{"crop_scale_min": 0.8, "horizontal_flip": false, "translate": 0.12, "loss": "l1", "widths": [48, 48, 96, 192], "eps": 1e-08, "ema_decay": 0.99}
Rows from block 7, named by matrix and row number. Rows with one number belong to one channel. Each number is 128 + 24 x the weight over its row's rms, rounded and kept within 0 to 255. All counts start at 0. After the name is the row's rms in percent of the matrix's.
# convs1: first pointwise conv (model.enc.2.1.convs.1.weight, 96x96x1x1), inputs 0-95
# convs3: second pointwise conv (model.enc.2.1.convs.3.weight, 96x96x1x1, transposed), outputs 0-95
convs1.39 083 [101 107 113 152  98 106 119 144 128 129 129 146 113 110 139 122 128 149 165 177 103  72 108 106 152 129 120 114  84 136 147 143 116 141  95  97 137 126 122 102 118 139 146 142 132 157 163 138 112 140 136 103 153 139 164 124 123  73 129 154  96 134 105  76 146 154 168 147  75 108 151 131 116 106 145 108 109 153 124 122 134 127 112  69 136 130 112 129 134 118 121 164 144 138 196  91]
convs1.40 147 [127 131 159 163 149 107 152 128 105 127 127 127 135 114  98 162 144 113 147 168 143 136  76 159 105  94 167 126 116 119  88 126 132 130 103 149 129 145  89 120 154  93 161 172 143 103 135 131 145 102 119 129  95 100 143 145 125 117 130 146 141 131 164 154 140 110 125  83 151 136  92 181 144 152 155 111 203 113 120 164 112 128 147 100 103 125  94 142 125 128 129 105 117 133  90 102]
convs1.41 127 [125 104 117 105 115 126 165 138 117  96 148 109 106  97 129 142  95 138 136 109 115 113 140 136 118 146 125 130 115  72 120 112 150 110 121 152 162 153  88 200 168  71 104 135 118 158 130 136 141 108 130 159 107 142 130 126 124 181 117 116 118 101 119 137 132 144 156 136 100 113  94 165 141 148 179 122 144 138 118 121 139 131 130 164 126 120 119 185 111 122  69 170 110 144 136 117]
convs1.42 071 [132  88 144 168 126 131 129 129 130 127 145 122 133 102 169  87 130 131  85 118 110  86 151 148 147 144 117 138 114 143 157 118 145 163 109 118 168 130 141 137 126 156 114 107  85 147  79 177 126 178 146 137  96 132 145 107 148 145 137 144 114 134 126 178 138 143 187 130 112 138 143 133 154  89 133 129  95 143 106 138 133 150 125 102  89  95 132 160 136  97 115 183 151 124 113 162]
convs1.43 073 [136  38 136  88 156 159 122 140 155  82 135 111 160 123 121  77 108 153  87 147 147 143  98 136  96 168 122 112 151 142 121 124  98 136 160 112 118  99 131 143 114 152 161 118 146 139 158  84 127 159 139 153 123 164 102 138 128 109 133  99 118 114 124 101 114 133 122 127 125 139 157 151 125 122 114 166 169 129 116 127 115 127 162 127 163 123 103  77 124 141 122 142 101 110 111 150]
convs1.44 121 [123 104 169  66  92 100 113 135 130 127 103 134 120 161 146 126 111 122  81 174 114 119 106 126 147 170 118 117  94 117 125  97 141 140 128 219 150 133 109 120 124 110 135 133  98 119  88 138 128 168 103 115 143 112 142 143 104 127 140 152 134 136 167 154  71 108 104 147 139 128 113 133 128 170 147 105 159 133 161 116 141 159 133 112 126 137 174 139 146 109 128 147 144 128 106 128]
convs1.45 094 [179 148 188 125 176 100 142 110 123 140 157 137 117 165 149 110 133 116 113 164  95 114 169  98 130 140 110 132 177 147 142 137  95 155 129 132 109 104 119 122 100 126 154 147 162 107 148 111 117 136 128 125 126  83  83 108 133 138 116 121 142 170  99 159 153 129 146 140  80 136 145 108 106 132 167 145 159 126 117  94 126 111 118 137 132 120  52 115 142 128 130 130 136 118 135  92]
convs1.46 084 [ 91  97 141 135  87 108 116 145 139 169 137 121 127 129 101 137 164 142 111 169 154 169 174 108 133 138 122 147 141 168 125 106 141 168 163 135 143 150 128 112 129  77 118 138 146 157 165 138  94 159 156  99 192 139 132 101 116  95  72 123 122 109 126 140 164 110 119 145 118 117 145 106 104 117 127 147 128 101 138 165 110 137 138 115 121 130 104  65 140 139 130 131  93 143 137 137]
convs1.47 085 [126 132 127 143 163 110 179 105 126 110 155 145 146 136 143 189 176 132 134 104  99  91 141 131 146 135 127  88 125 136 137 114 102  93 112 135 144 138 155 128 126 107 171 130 148 122 148 141 189 130 148 154 161 134 120 140 157 115  92 139 127 119  81 100  90 131 110 158 151  98 123 160 154 136 120 103 101 104 131 155 106 114 120 130  92 132  61  85 143 137 104 137 126 158 130 135]
convs1.48 107 [129 104 114 185 128 114 135 138 112 125 125 143 114 128 126 116 141 132 128 172 117  89 128 130 145  89 132 112 107 108 107 132 130 131 114 128 100 129 167  87 143 150 145 159 114 151 130 132 125 118 142 103 135 116 130 157 151 104 147 116  99 118 151 172 124 156 141 117 121 146 170 106 123 120 140  64 102 126 126 110 108 103  66 103  96 153 106  84 139 107 128 203 145 170 161  93]
convs1.49 114 [137 140 166 108 132  97 154 106 115 144 144 184 131 154 143 150 130 129  76 132 112 120 144 109 136 102  88 120  89 148  91 134 121 128 148  89 114 118 103 105 136  77 129 131 141  84 151 116 135 129 133 142 191 127 125 136 127 123 127 126 112 134 127 146 121 129  95 125 163 107 157 160 144 170 119 141  83 131 144 139 112 113 113 141  91 161 120  61 124 129 156 144 147 138 191 128]
convs1.50 112 [109 101 109  96 129 120 146 132 110 115 109 148 154 105 130 153 105 170 123  89 157 120 111 159 120 164 140  65 105 109 126 142 118 140 126 145 122 132  90 168 153 127 129 149 138 151 149 134 163 146 113 123  85 144 132 209 100 171 128 140 139 101 139 103 116 125 159 133 131 133 121 143 125 139 141 149 143 118 130 161 133 130 169 144  85 108 101 140 143 148  71 103 102 155 144  92]
convs1.51 146 [128 148 159 154 129 117 102 150 123 112  84  95 149 155 132 114 102 124 100 123 118 100 135 147 126 157 105 146 124 146 118 114 121 146 118 118 101 107 233 107 130 132 139 139 128 131  85  98 141 123 143 139 152 110 148 123 125 144 125 109 146 134 146 156  54 131  96 122 159 175 138 129 143 137 129 127 113 132 117 135  86 135 125  72 125 104 114 149 105 106 134 177 107 145 160 140]
convs1.52 104 [128 114 116  52 124 157 156  97 126 143  98 128  97 145 126  79 151  85 133 193  97 165  92 118 153 114 146 151 122  87 132 132 129 143 141 146  81 130 152 107 128  81 144 109 159 134 142 109 129 143 152 109 139 143 148 122 145  89 131 123 125 129 132  99 139 133 113 139 155 147 127 137 106 119 118 101 127 136 136 143 140 121 179 115 108 108 141  71  90 141 164 102 125 131 106 144]
convs1.53 114 [146 153 141 167 124 120 115 121 144 139 182 147 115  65 116 172 129 102 110 114 123 131 118 147 116 104 111 108  71 124 109 126 112 137 117 141 127 136  85 157 139 104 126 147  99 133 183 138 142 150 142 138  79 104 151 114 131 133 130 155 140  82 128  78 160 124 151 131 162 118 142 161 158 155 145 128 117 131 127 159 135 119 164 133  82 123  96 135 163 133 123 126 149 162  78 128]
convs1.54 140 [119 146 139  86 124 157 110 138 131 150 138 129 110 140 118 115  94 131 162 154 134 116 124  86  82 122 122 104 111 125 135 110 128 126 161 103 120 148 128  99 136 123 131 131 106 106 197 138 119 103 114 119 141 124 164 114 126 137 125 145 126  59 133  91  85 133 107 142 106 105 104 137 113 139 125 125 144 130 139  99 168 161  90  67 157 122 176 102 146 140 143 187 100 167 121 123]
convs1.55 090 [135 113 152 128 146  94 154 147 146  97 118 130 107 129 151  94 112 133 133 142 104 145  92 146 136 130 117 111 128 141 162 128  76 128 119 136  92 156  67 159 160 146 145 122 130 150 120 113 114 133  94 128  98 128 112 128 109 126 156 169 172 139 141  65 151 114 140 135  75 119 135 140 116 159 131 103 139 143 107 125 168 155 139 146  79 111  79 145 151 151  78 102 135 122 103 105]
convs1.56 070 [128 124 140 150 128 130 200 152 120 161 140 112 174 122 145 175 144 177 134  86 131 136 117 130 111  85 167 137 110 130 112 157 127 128 131 132 169 118 125 132 153  95 122 126 107 122 147 126 142 140 121 173  87 137 139 121 146 126  97 133 161 108 161 154 189 142 187 107 109 124 124 102 127 134 148 107 133 106 157 126  94  88 158 129  95 139  94 123 150 117 111 126 144 137 101 108]
convs1.57 081 [117 107 122 119 122 114 137 102 132 141 180 119 129  97 130 113 113 126 114 141 121 121 127 152 120 111 137 136  77 112 137 145 133 100 112 105 109 130 141  94 109 103 114 108 134 130 159 118 137 114  90 155 148 104 140 186 117 116 146 119 116 136 142 154 101 148 103 126 129 115 149  91 152 119 156  90 181 140 123  95 100 141  97  36 133 126  90 112 128 149 126 153 100 171 170  87]
convs1.58 093 [124 114 142 127 152 149 154  81 121 101 148 118 161 128 140 110 129 170  91 161 100 137 119 126 124 158 149  85 146 160 139 109  94 118 130 121  96 117 208 146 156 125 131 128 144 113  86 102 171 186 123 137 118 110 149 147 120  79 146 160 129 131 142 108 105 137  99 103 117 125 143 129 119 144 184 123 103 139 123 120 114 156 125 146  96 146  87  95 148 123 151 128 100 122 140 127]
convs1.59 111 [152 163 153  74 146 142 117 107 126  70 132 120 154 116 171 130 111 139 102 136 134 127 139 157 166 153  96  87  94 104 162 106 117 165 124 143 104 150 105 121 127 137  97 121 144 148 114  99 149 113 135  99 181 110 118 133 120 133 104 132 124 155 114  81  96 109 145 166  94 132 122 115 124 168 110  88 144 132 140 162 145 128 143 153  89 116 121 153 114 128  84  96 110 125 155 114]
convs1.60 107 [ 70  84 144  72 125 100 136 101  96 106 143 109 163 138 149  86 129 167 105 138 126  97 147 137 129 129 131 167 105 115 126 156 110  94 142 119 142 141 152  97 162 120 132  85 183 114 138 148 105 102 132 138 113 136 138 121 139  95 133 103  92 118 118 130 105 146 106 124 124 137 114  71 106 156 120 156 157 142 154 112 138 126  91 116 177 139 102 137 115 126 144 164 110 133 145  95]
convs1.61 120 [164 104 113 165 104 114 162 150 136 137  82  99 108 117  92 145 108 130  81 140 142 120 169 153 117 136 123 117 191 116 121 135 120 102 116 176 146 116 186 109 136 161 128 107 123  94 132 115 121 149 128 132  86 120 123 117 140 131 130 140 148 130 144  99 104 154 133 115 125  96 134 120 119 105 147  98 149 121 134 156  85 136 116 161 167 163 165  68 123 147 124  94  99 152 134 130]
convs1.62 105 [120 144 140 122 105 178 102 145 129 156 116 153  80 134 104 157 131 129 152 205 153 144 118 131  95 137 121 133 101 149 154 133 154 124 104 124 101 126 112 134 100 122 132 127 124 120 157 137  82 161 170  83 141  83 182 145 141  99  72 147 132 113 159 122 129 132 136  96 130 119 153 149 124 139  98 109 140 118 138 143 140 124 116  83 155 151 156  90 108 108 167 123 134 127 124 133]
convs1.63 072 [142 135 123 154 116 104  97 114 114 107 119 114 109 145 119 121 106 131 102 149 139  96 123 106 136 143 171 170 113 130 164  79 113 172 138  97 116 129 177  96 114 112 149 147 122 105  72 136 118 138 162 125 125 130 104 126 136 139 121  83 132 190 150 165 151 127 121 130 161 132 116  94 151 142 150 154 117 150 137 120 108 149 139  90 162 114  99 163  65 101 167 133 136 121 141 140]
convs1.64 069 [129 158 112 135 119 100 154 127 126 133 160 163 109 121  79 145 161 125 203 115  89  91 157 144 170  96 129 120 124 126 139 114  89 133 130 150 117 150 118 116 116 126 145 135 156  65  99 156 154  66 138 135 150 123 111 139 126 138  74 134 120 128 131 119 151 157  94 118 142 105 129 100 118 121 113 108 143 106 158 158 131 116  99 112 127  91 100 139 122 161 144 146 141 161 128 104]
convs1.65 097 [137 173 110 141 141 106 123 121 118 109 104 169  77 126 138  61 127 106 145  98 146 130 141 147 120 127 108 158 135 163 164 160 124 119 121 148 148 129 117 148 118 165  85 138 128 160 132 157 144 161 100 144 105  97 116 147 157 130 147 126 105  93 158 126 170 144  52 147 103 125 139 121 106 170  94 116 105 136 150 127 118 151 130 120 151 120 122 131 137 147 158 109 148 108  84 119]
convs1.66 084 [ 88 147 107 116 139 102 129 110 130 115 121 126 153  93 123 145 141 142 145  89 137 107 148 154 141 129 120 119 181 129 115 151 139 133 118 170 162 117  96 123 124 197 124 129 134 165 130 114 172 128 102 126 147 159 166 125 142 123  72 108 110  78 120 130 172 159 192  95 117 102 158 125 106 113 179 144 145 115 136 113 145 119  85 124 137 118 114 133 157 113 111 153 134 145 129 125]
convs1.67 073 [139 196 141  99 173 148  80 117 122 135 112 107 144 130 152 134 158  96 106  93 130 141 156 158 126 110 164 128 132 172 171 134 115 156 136 101 141 137 109 156 164 121 107 143 137 120 148 117 143 136 114 131 144 103 128 152 112 131 151 159 118  95  68  89 158 137 132 113 104 120 107 131 117 133 172 142 120 114 136 120 131 103 120 136 137  98  89 175 177 144  98 103 144 122  92 130]
convs1.68 077 [143  84 123 178 132 119 103 178 120 126 144  92  92 117 106 126 157 113 136 114 128 126  98 114 142 119 156 139 164 126 124 164  95 147 120 145 117 146 149 124 104 110 135 131 122 112 109 137 119  95 133 137  89 140 129 132 128 136 151 160 128 144 167 158 144 124 153 109 153 155  93  94  90  90 113 108 124 124  93  95 102 145 105  85 211 131 188 148 127 123 151 130 122 117 134 131]
convs1.69 084 [164 125 103  86 125 130 120 115 127  90 105 152 100 162 175 170 116  70 146 131 118  81 118 126 141  82  86 179 168  84 129 155 128 141 124 155 131 144 130  85 118 111 142 136 151 119 118 124 157  93 111 136 172 146  92 128 156 102 123  98 111 151 136 136 132 144 116 127 125 104 104 126 131 137 125 121 100 128 132 153 124 119 107  98 136  63 139 116 130 131 135 147 150 167 132 107]
convs1.70 073 [153  92  82  81  98 176 112 136 145  99 120 130 152 125 123  64 112 106 136 118 142 112 122 101 147 129 140 163 129 130 150 152 121 165 152 147  94 108 178  92  89 122 119  95 159 166 126 124 108 137 138 119 117 118 142  96  89 107 147  79 120 146 164 112 117 134 105 120 142 112 135  96 134 117 122 126 164 123 133 113  95 102 146  93 144  87 104 138 120 126 164 125 101 124 105 105]
convs1.71 083 [125 120 134  85 111 109 142 151 114 110 102 132 105  91 166  77 124 159  99 161 124 112 108 169 132 148  72 137 100 154 134  71 108 147 116 158 141  95 181 146 155 184 139 132 146 171 125 106 109 151 134 114 100 127 122 141 117 168 134  87 119 151 137 106  95 120 134 142 123 153 157 125 118 114 141 127 164 153 140 119 119 132 130 128 134 122 139 115 115  93 166 129  84 118 121 157]
convs1.72 135 [136 161 111 110 129 130 117 111 129 139 142 173 118 146 117 133 138 132 108 111 132 116 137 122 101 120  78 107 112 143  88 138 133 134 107 102 117  95  99 105 130 107 137 147 132 145 164 108  77 184 158 106 178 115 113 106 138 124 113 147 108 137 122 106  94 137 106 157 103 117 159 167 150 143  86 121  83 147 125 185 114 116 190 108 136 162 157  80 134 123 112 151 149 117 125 129]
convs1.73 103 [ 97  95 129 106 116 115 102 130 147  98 112  66 123 121 161 126 115 179 111 155 119 112 147 131 130 167 142 154 151 140 117 131 170 141  95 131 136  90 151 106 166 174 149 119 133 152  73 121 101 103 127 106 107 152 138 140 134 147 156  89  90 156 124 122 118 106 136 108 121 151 152 155 124 130 122 147 133 159 102  90 118 128 170  84 151 136 148 127  98 111 171 139 100 125 130 161]
convs1.74 121 [136 128 202  62 136 158 122  66 123 118 110 120 160 150 162  99 148  99 145 160 126 111 122 101 141 138 119 188 124 149 153 179 114 134 136 210 131 125 132 128  97  85  90 132 130 122 106 111 133 111 170 111  93 128 140 119 130 143 140 119 137 112 142 124 125 138 123 130 142 144 148 104 139 133  89 120 144 119 133 101 106 111 120 143 132 114 126 102 129 142 123 138 138 125  94 144]
convs3.39 102 [140 140 135 129 132 111 125 124 114 134 123 165 100 139  99 113 151 155 185 103 115  84 156 135 115 127 113 100 114 155 100 135 175 132  86 122 141 118 113 142 132 110 111 146 125 140 161 134 122 168 128 105 149 171 120 136 115 152 126 103 121 121 157 133 153 104 135 127 107 111 145 132  84 139 116 124 117 168 105 131 106  88  80 104 127 149 143  59 148 145  98  86 187 109 108 167]
convs3.40 102 [113  95 131 134 187 136  98 114 136 125 114  97 128 125 145 112  80 125 142 173 145 136  97  85 113 106 152 121  86 118 130 127 143 128 126 109 138 128  85 121 123 167 128 132 147 145 149 119 112  82  77 142 109 151 143 127 152  95 106 156 111 111 141 146 111 109 189 111  99 131 155 132 130 114 144  80  78 130 127 130  99 119 133 143 159 160 133 168 106  80 123 106 106 109 134 100]
convs3.41 111 [142 127 145 136 105  96 169 142 123 110 147 136 121 131 136 157 158 118 105 101 113 142 145 162  98 137 120 150 120 176 111 134 133 166 157 149 158  97 158 154 149 138 169  83  90  89 104 119 110 169 122 110 103 151 131  79 113 117  85 125 112 138 125 148 145 140  83 122 152  98  92 102 131 164 125 139 137 121 113 118 104 121 130 113 113 155 108 142 103 140  76 132 157 133 117 186]
convs3.42 091 [177 134 149 148 167 126 112 129 153 159 106 119 114 114 128 127 114 140 174 121 136 118  96  95 135  92 166 101 143 149 124  94 122  99 126 149  98 145 137 123  89 134 118 166 190 135 123 161 143 132 159 147 144 110 145 131 131 120 162 131 132  90 112 142 140 114 128 101 101 100 145 151  98 128 144 123 154 140 125 123 164 164 162 155 133  76 153 199 140 146 136 107 108 104 157 122]
convs3.43 077 [157 197  99 121 106  98 115  93 152 121  99 128 116 113 131 152 109 115 112 118 145 110 146 172 140 118  96 107 138  89 144 173  90 103 143 148  99 114 138 137 150 140 132  96 131 122 124  98 117 125 129 103 106 141 146 157 126 103 128  99 199 149 146 132 128 143 108 146 129 115 112 133 136 103 145 107 134 134 114 157 184 135 126 138 178 172 162 115 143 151  85 151 139 133 131 166]
convs3.44 108 [141 140 104 134 107 126 114 107 107 117 123 130 113 133 149 128 108 110 157 153 133 123 173 160 118 106 119  96 151 142 154 157 143 112 152 109 148 140  96 137 114 152 155  97  81 136 112 119 141 145  76  88 128 140 131 129 124 116 127 114 113 155 160 144 111 119 152 159 148 140  84  89 111 151 121 200 149 132 120  99 105 113 115 122 145 177  52 108 129  93  91 138 135 116  98 127]
convs3.45 082 [136  81 127 108 103 113 137 140 171 141 150  89 141 130  95 159  94 140 163 118  86 112 120 118 158 132 117 170  94 129 127 102 164 115 159 182 114 150  84 114 128 121 135 116 145 152 129 145  92 100  98 139 120  88 158 146 108 125 144 118 123 135  99 112  98 123 130 132 156 145  97 130 138 106 132  89 139  94 103  99 131 140  99 126 136 112 161 187 183 142 143 101 123 147 127 111]
convs3.46 086 [152 163 124 113 126 143  98  80 108 142 169 177 122 130 115 134 134 123  65  87  99 119 163 119 112 175  93 141 147 142 115 139 145 133 134 138 147 104 129 101 126  95 148  83 109 133 127  93 127 133 147 123 191  74 147 122 145 139 134 179 135 143  96 108 138 142 127 164 136  93 145 123 113 133 148 140 122 120 120 117 149 119 127 157 114 137 124 116  96 141 143 102 144 170 121 176]
convs3.47 069 [157 150  96 143 126 136 126 126 195 117 113 120 160 121 112 124 115 151 125 165 122 118 159 123 130 108 125 144 109 119 136 164 120 129  92 174 165 111 133 130 110 118  99  99 115 126 106  97 161 102 132 114  97 130 137 137 138 118 155 113 136 137 139 172 114 143 146 164 125 123 118 156 160  81 150 189 122 182 124 169 166 104  89 142  99 153 104 157 149 164  93 103 130 114 132 134]
convs3.48 115 [108 101  86 122 119 148 130 122 144 105 162 114 151 114 137 136 139 113 123 135 151 176 176 160 146 121 129 140 113  94 146 116 112 123 149 142 123 142 166 122 126 106 139 148 125 167 143 136  86  86 169 109 127 121 103 124 123 142 106 146 145 150 148 151  71 142  73 120 154 148  98 139 110  93 117 155 116 105 169  64 141 119 132 171 121 122 103 148 106 100 100 139 105 173 130 118]
convs3.49 105 [131 110 117 105 118 128 163 106 146 109 108 128 144 143 139  92 125 106  89  53 107 140 118 129 141 142 113 137 120 151 124 141 135 125 135 147 116  89 151 121 120  73 127 108 127 116 160 116 131 116 134 130 192 112 116 125 137 133 135 141 132 128 146 146 104 122 115 144 144 126 152 134 105 112 107  99 141 139 130 147 133 110 147 149  97 123  78 120   5 132 139 150 140 142 158 143]
convs3.50 121 [139 109 128 136 155 113 163 130 136 135 126 142 130  94 120 122 130 123 136 150 143 189 103  92 131 146 128 187 142 160 126  98 150 105 207 167 122 130 173 138 118 142 123 128 142 113 164 111 103 147 156 147 157 126 101 122 137 140 118 155  76 149 109 116 121 142 125 143 123 133 127 133 126  85 147 119 142 125 107 153 101 132 153 163 142  96 149 144 162 127  83 168 129 129 188 122]
convs3.51 145 [108 147 138 148 127 103 128 140 106 127 113 109 118 149 153 121  86 135 110 149 113 108 111 154 125  98 144  68 135 139 127 147 110 101  60 120 121 129  56 130 108 143 157 120 155 165 124 127 152 116 104 149 111 153 140 166 154 114 155  90 183 107 148 139 176  84 140 140 123 135 171 112 126 159 130 142 127 144 129 115 106 153 121 104 148 160 132 113 115  93 152 108 115 112  97 116]
convs3.52 136 [135 150 161 101 121 122 123 129 149 157 120 170 165 139 141 139 115 126 136 193 157 119 153 125 104 113 103 117 128 130 173  94  92 145 151 159 121 142 172 145 146 146 103 127 139 144 106 161  89 149 163 146 105 105 153 120  95 107 136 103  99 123  97 128 128 138 156 101 143 163 106 132 142 127  86 147 108 121 153 194 167 119 146 131 128  98 115 173 134 116 110 109 139  95 152 136]
convs3.53 090 [123 170 110 125 106 130 153 157 106 112 132 122  96 151 104 136  93 104 131 101 130  96 140 100 135 125 138 114 158 153 118 178 163 139 113 119 139 128  87 149 138 135 134  97  54  96 157 138 118 129  95 147  88 135 142 132 118 150 117  99  97 113 151  99 132  98 123  78 115  95 169 112 139 154 101  73 132 126 113 124 141 154 123  76  94 136 135 128 111 118 114 126 159 115 104  99]
convs3.54 154 [123 149 136 104 113 132 138 136 151 137 107 104  95 125 145 112 137 135 144 122 133 111 120 115 138  76 152  79 172 112 115 159 123 111 107 134 128 135 153 108 132 143 105 118 133 122  89 128 153 115 155  94 110 140 119 154 108 128 144  93 163  85 154 171 141 112 146  66  66 153 182 112 140 120 135 187 140 130 152 128 148 132 126 120 114 154 139 137 135 126  84  75 132  99 123 100]
convs3.55 094 [140  94 120 146 112 109 120 152 133 168 164 125 120  76 126 114 155 146 163 151 161 167 109 119 123 146 146 166 142 127 115  94 122 126 133 137 173 183 129 150 128 100 127 138 123 159 182 122  99 182 188 147 131 144 122 112 100 123 136 141 102 135 112  94 121 140 115 125 101 149 131 152  99  94 114 124 157 108 128 138 130 138 136 130 114  68 141 161 150 155 119 161 153 119 150 109]
convs3.56 083 [140 101 122 157 140 170 160 107 171 101 144 118 156 117 116 133 157 139 138 101 108 127 131 181 164 182  97 126 124 136 116  85 101 128 125 127 134 148 159 107  94  80  92 119 100 147 127 148 121  96 160 110 164 149 118 129 130 149 145 109 125 126 151 143 122 164  86  94 160 113  74 137 139 121 129 113  96 107 115 122 103 117 117 107 153 110 164 147  82 110 133 134 127 138 123 171]
convs3.57 098 [126 147 129 178 126 148  81 125 138 135 151 109 127 142 133 127 110 120 127 110  81  92 129  84 131  86 149 156 117 136 122 142 155 144 129  97 131 121 111 110 128 152 109 181 151 137  61 140 122 132 123 137 110 135 140 132 164  96 138  92 167  58 126 106 131 124 149 102 113 145 115 121 125 116 110  96 132 148 118 106 121 161 135 134 174 121 119 119 116 114 177  68 117  90 134 132]
convs3.58 117 [136 107 142 154  90 127 126  96 100 121 164 121 153 131 119 158 142 141  95  65 117 123 184 176 110 133 127 159 126 143  71 100 181 158 134 141 125 107 139  91  80 122 150 136 120 105 125 103 116 105 113 108 119 110 131  96 146 149 119 143  90 145 140 134 105 140  88 123 160 126 131 123 141 148 175 152 135 115 138  65 102 105 135 103 135 136 130 128 127 113 154 107 152 133 150 133]
convs3.59 121 [125 111 111 119 153 109 108 154 163 162 154 133 100  93 113 167  97 110 141 149 116 156 148 114 139 166 106 177 139 107 104 109 130 157 180 155 153 145 143 126 157 120 139 106 143 112 194  87  72 126 109 161 119 124 159 141 135 127 131 134  92 130  85 137 109 133 147 159 127 119 124 131 123 119 128 102 151 111  98 115 117 167 125 135  96 102 153 119 128 137 170 143 158 145 167 148]
convs3.60 079 [108  80 152 127 174 166 115 134 153 142 100 142 125 158  93  80 130 112 137 129 115  92 112  97 156 110 118 140 113 149 129 147 172 136 174 111 152  99 188  91 138 156 115 141 178 132 119 108 137 120 123  81 121 126 148 134 140 133 140 121 131 123 110 112  73 105 160 138 119 168 141 104 155 127 118 110 126 101 130 134 126 108 148 122 121 104 102 134 163 117 167 123 104 107 140  80]
convs3.61 105 [128 108 124 135 149 144 162 141  92 121 102  87 114 120 110 131 158 108  68 114 121 113 108 154 128 130  77 123 141 112  94 183 112 118 105 136 122 101 126 132 130  92 116  93 151  73 132 111 166 121 150 108 119 120 130 179 175 107 121 107 153 122 126 169 151 119 143 166 162 109 121 106 121 157 137 176 116 117 135 158 148 125 166 127 117 187 126 139 134 116 134 133 119 145 121 154]
convs3.62 092 [ 94 110 165 143 116 151 146 106 129 119 134 166 139 146  92 119 135 168 117 114 121 145 140 133 128 117 112 155 137 121 103  88 119 143 152 112 133 115 167 104 112  92 150 129 101 113 127 110 121 118 207 132 157 156 123 122 121 124 139 209  70 115 109 106 102 135 121 149 136 121 131 141 121 127 159  90 122 149 133 129 139 125 136 153 130 108 134 108 133 118 190 156 168 108 125 177]
convs3.63 085 [142 156 135 145 114 120 166 142 122 135 127 151 164 112  92 138 173 129  98 131 133 145 160 104 123 193  95 172  90  99 121 129 165 150 200 170 110 135 146 163 120 104 126 150 143 121 139 108 114 132 116 151 141 135 126 127 135 126 120 170  85 141 113 108 118  93  94 129 153 134  92 145 146 147 131  94 115 130 107 124 108 160 140 147 121 100 133 150 131 120 122 191 127 148 146 155]
convs3.64 080 [ 92  76 128 115 120 113 132 114 122 101 174 163 118 153 119 154 148 162 108 106  86 124 105 126 126 130  55 124 136 143 119 133 134 107 126 154 105 126 133 146 100 112 147  86 117 162  93 137 120  72 105  93 125 119 129 145 121 124 119 131 143 119 163 157 162 122 118  95 187  99  97 118 145 124 132 138 143  66 139 140  79 122 154 135 144 143 130 140 142 108 152 143 141 142 104 145]
convs3.65 092 [109 114 141 120 152 130 105 125 150 141  83 132 127 119 142 109  86 135 158 222 154 143 123 105 129 113 129 103 111 129 132 113 105 113 116 117 112 134  98 132 134 172 128 141 207 134 149 194 105 153  95 154 112 154 140 140 152 113 122 112 134 110 103 111 114 129 148 133 103 127 104 118 116 141 133 107 116 160 169 113 135 166 148 156 123 132 138 105 176 123 134 119 153 135 153 104]
convs3.66 111 [138 107 110 121 125 131 128 189 141 139 119  82 128  86  83 127  85 123 175 178 123 136 118  90 128 110  98 114 112 134 136 111 118 123  88  87 145 128 117 134  90 117 113 140 142 138  82 143 123 111 124 168 123 109 148 130 153 116 127  90 131 118  77 113  92 144 154 136 102 159 130 121 134  95 119 150  87 153 102 103  89 138  96 152 140 104  99 101 166 119 124 122 124 129 105 100]
convs3.67 084 [159 131 117 138  90 102 144 116 102 134 108 152 152 127 152 158 142 114 114 177 141 123 126 131 119 120 143  91 182 127 181 139 103 137 103 141 120 154 146 136 140 163 122 191 149 163  97 125 125 133 144 119  99 119 119  69  99 135 141 118 174 144 153 116 123 127 152 119 142 128 132 120  66 123 125 168 126 166 123 125 141 137  97 151 111  94  81 148 164 125 129 135 118 103 123  86]
convs3.68 086 [157 142 150 132 100 108 141  89 116 129 141 173 146 159 126 119 190 139 106 198 111 151 163 126 136 145 126 157 118 117 128 146 127 138 131 156 135 140 146 161 141 146 138 131 139  82 156  97 125 143 144 143 133 115 125 111 121 137 106 130  92 153 109 102 123  96 117 163 166 133 121 133  97 192 133 117 162 115 113 140 117 141 148 138  88 183 107 120 164 100 152 171 102 133 133 138]
convs3.69 116 [129 126 145 137 140 133 107  97 112 119 107 177  91 151 144 126 112 146 126 158 114  80  99 170 156 140 125 125 154 141 151 120 104 113  71 123 129 138 109 139  98 182 184 125 124 188 122 127 157 142  97 112 107 134 108 121 163 116 144 158 152 148 152 137 172 114 110 122 191 117 150 110 120 131 130 180 121 136 141 171 141 126 137  98 128 122 115 140 142 114 151 114 161 149 125 125]
convs3.70 091 [153 164 127 107  95  92 120 123 163 142 156 109 119 166 147 108 133 121 103 144 148 152 154 155 133 125 103  87 132 132 128 183 147 132 121 153 132 110 102 130 143 120 171  73 113 107 134 138 155 113  73 119 121 170 135  72 134 136 127 110 142 178 151 122 129 106 101 137 126 131 135 126 110 144 160 208 125 126 117 123 134 121 116 155 117 181 144  91 144 125 104 125 127 148 127 134]
convs3.71 075 [124 166  91 123 156 110 128 104  86 107 119 113 100 134 144 124 119 126 148 163  99 142 119 150  75 121 155  98  85 133 123 146 137 100 115 103 123 127  81 133 116 155 138 104 137 150 146 135 127  93 126  91 117 122 144 136 148  89 131 140 198 122  98 123 122 156 149 143 121  54 124 132 134 156 138  72 125 105 128 102 130 151 129 142 122 153 113 102 137 144 147 161 107 164  89 136]
convs3.72 138 [ 99 143 122 130 120 113 156 161 133 117 145 108  99 165 138 144 142 101 133 113  93 147 132 126 145 144 113  94 164 122 140 149 140 142 106 116 109 109 165 122 134  51 152  97  80  98 121 115 119 113 136 126 186  77 122 130 139 155 146 145 142 169 161 133 122 129 122 118 170 137 144 123 129 127 138 133 109 121 144 117 150 118 125 121  87 163 108  46 142 126 154 130 152 164 148 135]
convs3.73 067 [138 130 153 152 171 130 152 156 154 150 137 144 121 118 116 128 115 161 118 129 137 134  70  90 146 135 145 175 139 158 114  99 146 144 140 118 171 146 113 127 106 129 129 185 115 107 140 152 135 168 155 157 126 119 123  62 158 142 111 135  56 109 130 120 125 105 158 133  95 173 182 104 128 119 139 117 119 106 132 157 105 138 123 107 136 109 148 156 117  92 113 121 138 137 123 109]
convs3.74 105 [159 150 121 121 136 125 129 143 143 137 113 157 155  84 142 125 121 116 137 154  93 119 148 105 138 131 124 140 115  93 152 153 133 132 154 132 140 121 232 125 142 107 112 184 154 113 108  69  94 111 159 136 162  89 143 111 116 100  98 147 142 111  95 105 107 156 141 157 146 144 146 119 157 145 108 128 120 123 144 154 159 128 125 123 132  73 121  99 132 138 137 142 121 106 155 151]